python train.py --model="audio frame classifier" --train_examples=26041 --gain_aug_db=10 --num_classes=37 --norm="batchnorm" --hidden_act="gelu" --widths=[128, 128, 128] --optimizer="adamw" --max_steps=18400 --epochs=45.2 --lr_schedule="wsd" --warmup_steps=920 --weight_decay=0.04
Rows from block 14 of a small audio frame classifier, named by matrix and row number. Rows with one number belong to one channel. Each number is 128 + 24 x the weight over its row's rms, rounded and kept within 0 to 255. All counts start at 0. Numbers have three digits each. After the name is the row's rms in percent of the matrix's.
After each channel's rows are labels from the 100 clips, of 14976, where the channel reaches its highest value: "peak on" is the class under the peak. Only what is clearly more common there than usual is listed. The data: Morse code for random letters and digits, with fading, noise and interfering tones.
# convs1: first pointwise conv (model.blocks.14.convs.1.weight, 128x128x1), inputs 64-127
# convs3: second pointwise conv (model.blocks.14.convs.3.weight, 128x128x1, transposed), outputs 64-127

convs1.56 096:128128128128128172182128128128128128160128128071128128150128128060128128094128128224128128128128141128128128128128128128169128128128128128189128160128128128128128128164128128071128128128128128
convs3.56 109:073155128128086082061128128128159128128128128128089128048128128128080128128109128122147128128128128128128128196128128163128128128128176167128088128128128159128117128128128128128128092128128171
peak on: the character "9"; the character "0"

convs1.110 092:180128128128128074128128128128128128128128128128128124128128128128128128128128128204128128128128128066128103174111128192128128128195128128128128128112128128128128128128128128128128128106083137
convs3.110 102:109128128128128128128128081128128105185128128147171128128107128128128128128128128077128128128128180128128128136128128128178128128097128060128128128128128128003128128168128081128128103128128118
peak on: the character "9"; the character "n"

convs1.121 096:128128128128148128128128128128128133128128128136128034128128128128128128128128128128127128128128128128128128128128128128128128097128193128128113128102128173128128128128078128128128128128128128
convs3.121 091:128128107153128128114128128080128170084210128128169128128128128107128128057128128139128128083076126128128128128128128128128174128128128128176128132090102155182128128128128128175128128128128128
peak on: the character "v"

convs1.117 094:128128147221128128128128093128180128128090128128085128061128128187084128128128128087160128128128073128128128111077128092128128128128128128088167128128128128128160173128128128128076128128128128
convs3.117 099:128128128148083183187093128128128128128128128128128153128128128128083128128128128128128128128094128128128128128128128128128078128128060157128128128128128128128128128141128128068115128128135083
peak on: the character "1"

convs1.68 101:128128128128128158128126128128128128128128075128128128143166128128188087128161128199128128128128128090128128128076128138128070128117140128202128128128128089152128128128128128128150152128134128
convs3.68 097:128080100128128128128128128128128101128173128128128171128128128128185128105128128128128128153170128128128123128128173173128110158128128128181150085128128128128128128215144128172128164060128128
peak on: the character "v"

convs1.60 090:091167128128128128128128045128128128128128128128128128128128128128081128128128128128128086128128106128128128122128128128128128128146128128128128087128227128185128128205088128128150128128128128
convs3.60 093:128128128185153128120128128128128128128128069128179128128128128135128128128196128189128128128128128128128128128128128128128128128128128128128128128090221128128128128128076128128156128106128128
peak on: the character "p"; the character "j"

convs1.116 091:128128128128128173128128128128137128176174128128087128128128166128128128128128128128128128128128128128098128099192128128128183177128213088180128156128128128082128128128144161128128075128128128
convs3.116 100:201128128181128148128193103128128164067128128128128076096128128128128128128095128128128128128128128122086086088156128128128188128128075157128159139128128128128128159104128113084128128128128128
peak on: the character "9"

convs1.108 102:128075128128126078161128107128128128128128128093128128147128128150088128128128128097128128128128128105128128107128128128128148128128128174128170033085155128128128128128128128050128128128128128
convs3.108 102:116128128128128128128128128128128153128128128145128128128128128128128128196128128128127128076128128128108128128128104128128128128128128128128128067128155128125193128128060128128128063128128163
peak on: the character "5"; the character "1"

convs1.73 096:128128128128128128135128095218128128107121128128128083175128128128081128128128128090128128128128128098128185128190128128128128128141128128159138128128161183128128128157106128128190128128128128
convs3.73 103:128128128117128128137128128128153098128128193128113128128128128128128143128128162128073128161128128128128128128112166128128128109128128147128128128128128128128128128128210164128128128194128153
peak on: the character "p"

convs1.47 102:128102128128128128128082128167128128128128128128133124128128184128171128076149110128128055130128128128128128128128128102128128128128128226169142120128140128083128128168128128134128128128128128
convs3.47 106:113128140128120128128097128112132128070128128128097128128128110128128128128128128117148128091128127067128128128128128128128128128128128211128128128128089128128128128128128128088087107128082128
peak on: the character "c"

convs1.115 108:128128189128083128140093068128128128128157110128128128096145128128128128133128128128128128128128158179128105128128128128104071128128128128173126128128128128081092058128128112128128128090128128
convs3.115 098:128128177128071064165128128128128128128091128087128128128128128108128178128083128128128128128128128128067056128128128128128152128128059128084128128128128128128128128092128128098128151128128128
peak on: the character "l"

convs1.63 107:128128087173133128128128148128128128128128098171095121128128128128176128128128128074128128128100128082151164128128128128128079128128128068083128182128128064128128128128128098128128161099128128
convs3.63 100:128128128128128173128128128128128128184175067128076128109128094089128128128128128078128055128128128045147126128128128128117128128128128128088074128128128128128191128128185128128128128128117128
peak on: the character "8"

convs1.38 099:128128128128194128096158128128128128120128128128128164179128128128148128128128128128128093077132128128128128128128128128128155128181128128206128128128182128128173128128128128128206128128128128
convs3.38 112:128097188097082128128128128108076128128128128128128128088128073172128128128128128128128114167128128128166128167128128128121128128128099128128106087128189084128194126128187096128138128084128128
peak on: the character "b"; the character "g"

convs1.72 098:182072128128042128192128128128128155128128128128128128128128128128111146128128127198128102128163128128161128128148128119071171128128128128128211128128180153167128128128104128128185085128099115
convs3.72 099:128085128128128128128128128128167128128082172102064128128128128128128128056196128128128128179128167128128128128135166128128128128097128128128128053128128181098090113128128128128128128128128094
peak on: the character "1"

convs1.34 104:128128094128086128128157072128128128062085128128128140093162128128128128151128128161128128128128128098128128112128128086128128128172151096128047077173128165128063128128128128128128100176128128
convs3.34 108:128128128128128128128066128128128128173128128071170159128128128064069128128128145177128167128128128128128128083128128081150164128128128128174184128079128092089128078128196128128128128128128128
peak on: the character "d"; the character "8"

convs1.53 108:128128128119128128128071169107128128128128099118111131128128108128186128128128128061218171128128128128095107105128128128128128128128128128128165128128128205128046190128128103099128128153142128
convs3.53 109:171128178128128128128128128128128128128071209128128046194128103128128128128159128128194128128156128086128128128173128128154128128151140128128128128128128128155175128128128128163128148128128128
peak on: the character "e"

convs1.67 102:128193181128168128128128128208174128191128128128099128128128128128116128128128128128128128146128128128128128081128128079128150128128128145128128128128128128128128127128065128128128128175069128
convs3.67 096:128128128128128128128143128164128128128128128128128105169113128128128128186128202128128128128128128128128119164128141128205128128128157128128128145128128128128128128128128147128128128128124128
peak on: the character "9"

convs1.84 098:128128075144128128137172128128075128128128114128066128128128128128128128128128128121128128096128170116090128077106128128128128128085128128056128128204166128087102162128128128117128097128128128
convs3.84 102:128128144128128128128102091128128128128111128128203128128128128128128107128128128128090128200128128084128128128128128128128050128112128113214128128184205128128156052145169128128128128128128128
peak on: gap

convs1.103 079:128128128128128128128128128128128128145128211128128128153128120128128128128031128128111128128224128215128128128128128128102128207089128128128128128128114170128128128128128128102128128128116092
convs3.103 106:167107128128118120128164128128128128153128128128128128128191128128128128128128167128128128128058128128128224178157181128128128123128128128128128128128128128128105128130097128128128156204128117
peak on: gap

convs1.29 097:128160096128098128128128128128105128128108041128128128178136141128128128128128128128128128128071128177045128109182128128128128128128128128128074128063041128128100128128128128128128128141128128
convs3.29 099:128128128128095128128128128128128083128128128149110128128128128128128128168151128128128102128128128128041065117128128088128128128080110128128128128128060053128128128128128194128081128128128128
peak on: the character "k"

convs1.88 098:128128128128128183128128138099128128128128113106128128128175119062128128128128128128065128128128128128166128138150060128168128128182143128128128128128128128128159128128128128094128128128128083
convs3.88 092:224118128175172128171128128128128128128128128128128128128128079098153128128128128128128148128128087128185128157128075171128101128128128155128128128128128128128205128128128128128128128128128128
peak on: the character "t"

convs1.4 101:128128127128128168124171128128128107128128178128128128128128128128128089128128128128128104128151097128128041223128128128128103128128169128128128128128128128128128128128128128128128128128128203
convs3.4 104:128128128128128088128183128083128074128128128128085128128128128128128128128128128128128083128128128128102078095084077128128128101128128128128128106128128128128128089148128128128128053092128128
peak on: the character "o"

convs1.49 104:128128128128128128128128117128128128128128148128128128128095184173128185128128128195128101128128128065128128128128183128088128134128090128128128128128128139128128128128128145128128128128128072
convs3.49 088:128128128128128128128128128128203128128128128143195128128210128128147128128175128128128128128128128128128128128126180128128128128163128128130128128128128175128128099128128128169128128128128128
peak on: gap

convs1.74 103:128116128105128128128128128128128091097128128165128128128128180128128128128128044128128128128101099128168128128128128151152111128128128128128128115128128128128128128128059128128128128145073128
convs3.74 094:154128128128098177128128166128140199136128128128128128160137128080128178128128128128148128128151128128128128128128128128128128128162128128128128128128128128128128128128128202128128128128076128
peak on: the character "c"

convs1.125 092:128128200097128175128128057128128128128128128128128128128128128128128093128128130128128100128079128128128108181128128155128128128128128128185128091175128128128128069128068109128142183032117128
convs3.125 094:128183128128187128098128128128128128128128128128128106128128128128128128128128128145195128128128128128128153128128040128128082079128165128128128128098128128128128128128128128087128128167128128
peak on: the character "8"

convs1.15 097:128128128128128128128080106128128128128151128128128128063128193128128128128128128128128128100068128128128128128128128128128128128128128097128101084131128128069128128128128128128153128189128079
convs3.15 101:119128128128128128128111128128128071162128103128128148185128128173128128128157128128128128158128128128128128128175128128128128128128128128128128100128168067128128106128156128121128128128128128
peak on: the character "k"

convs1.78 107:128128128128128128088128128128095128128098128128128128091078087128170134093128128128128119128128078174128128128080128128148128025128166075128128086128179128128128128128180085109161128098128128
convs3.78 098:128128128128128112128128125128072086168096081086128128070169128128128128128128128128128128128104128037128128128096128179183074128128128128128128128128128063128128128128128128090106137128128128
peak on: gap

convs1.19 098:128128128128128166128128128128159161136128128128077128128128128084141128184128128184128060128095128128128128128128128128128175128127128128128128149124078128128128128128061128171128128128155128
convs3.19 097:128164128067112128128128128128128128128128067128093128128160128128142128128128174128171128128128128128101128164128128128128128128159128128153115128128187128128079128128072128094177128128047128
peak on: the character "9"

convs1.105 095:128128078128116128164128128128128128128082128128093128062128128092128140135120034128128128128128128128128098128098128128141168128147128128128128128128128128128211128161128128128128092128128128
convs3.105 099:128171128176128128128128163128128128128200128128128128209128128128128159128225128128128128128128137128071128128128128128128128190128128128128128128128142128128097128128128128128172128128128128
peak on: the character "v"; the character "3"

convs1.83 099:058169128120151128128178128128088128128128128128060166097128085128128128128181128128128128068128128128128128128128104128128090206128128128128128128128128128136128128128128080128128128128072128
convs3.83 102:097128070128111096128128090128117128128108128128128128096128085128128128128096128128128128128128052128176128128166116114128070062128128128128128128128128079128168128128128128128128128128087128
peak on: gap

convs1.41 096:128128078087128186128128128158128128128105128128128128128128128128128128090128147097128128128128128128128128108128128080128066128128128128187124089128128153128128128154128089128128128128128128
convs3.41 102:128128128128128128136128128128101085128127128128097128128128128100128128128128128128128128128128128078128136128117128128128128128128118128128128121128128128128128056128128128128128084105163128
peak on: gap

convs1.112 100:128128128201128122128128184128128128128128128128086128128128140128128128128128128128128128128128097128185128128202128128155128183128128128146128128096128128128128128128128160084142128088099128
convs3.112 107:128128128093128110128128128091128128128128128128128065128128177128128152108128128128128128148128128128128059128128128128128128128128171128128128128128128128128128182128128128128128162139093114
peak on: the character "5"; the character "f"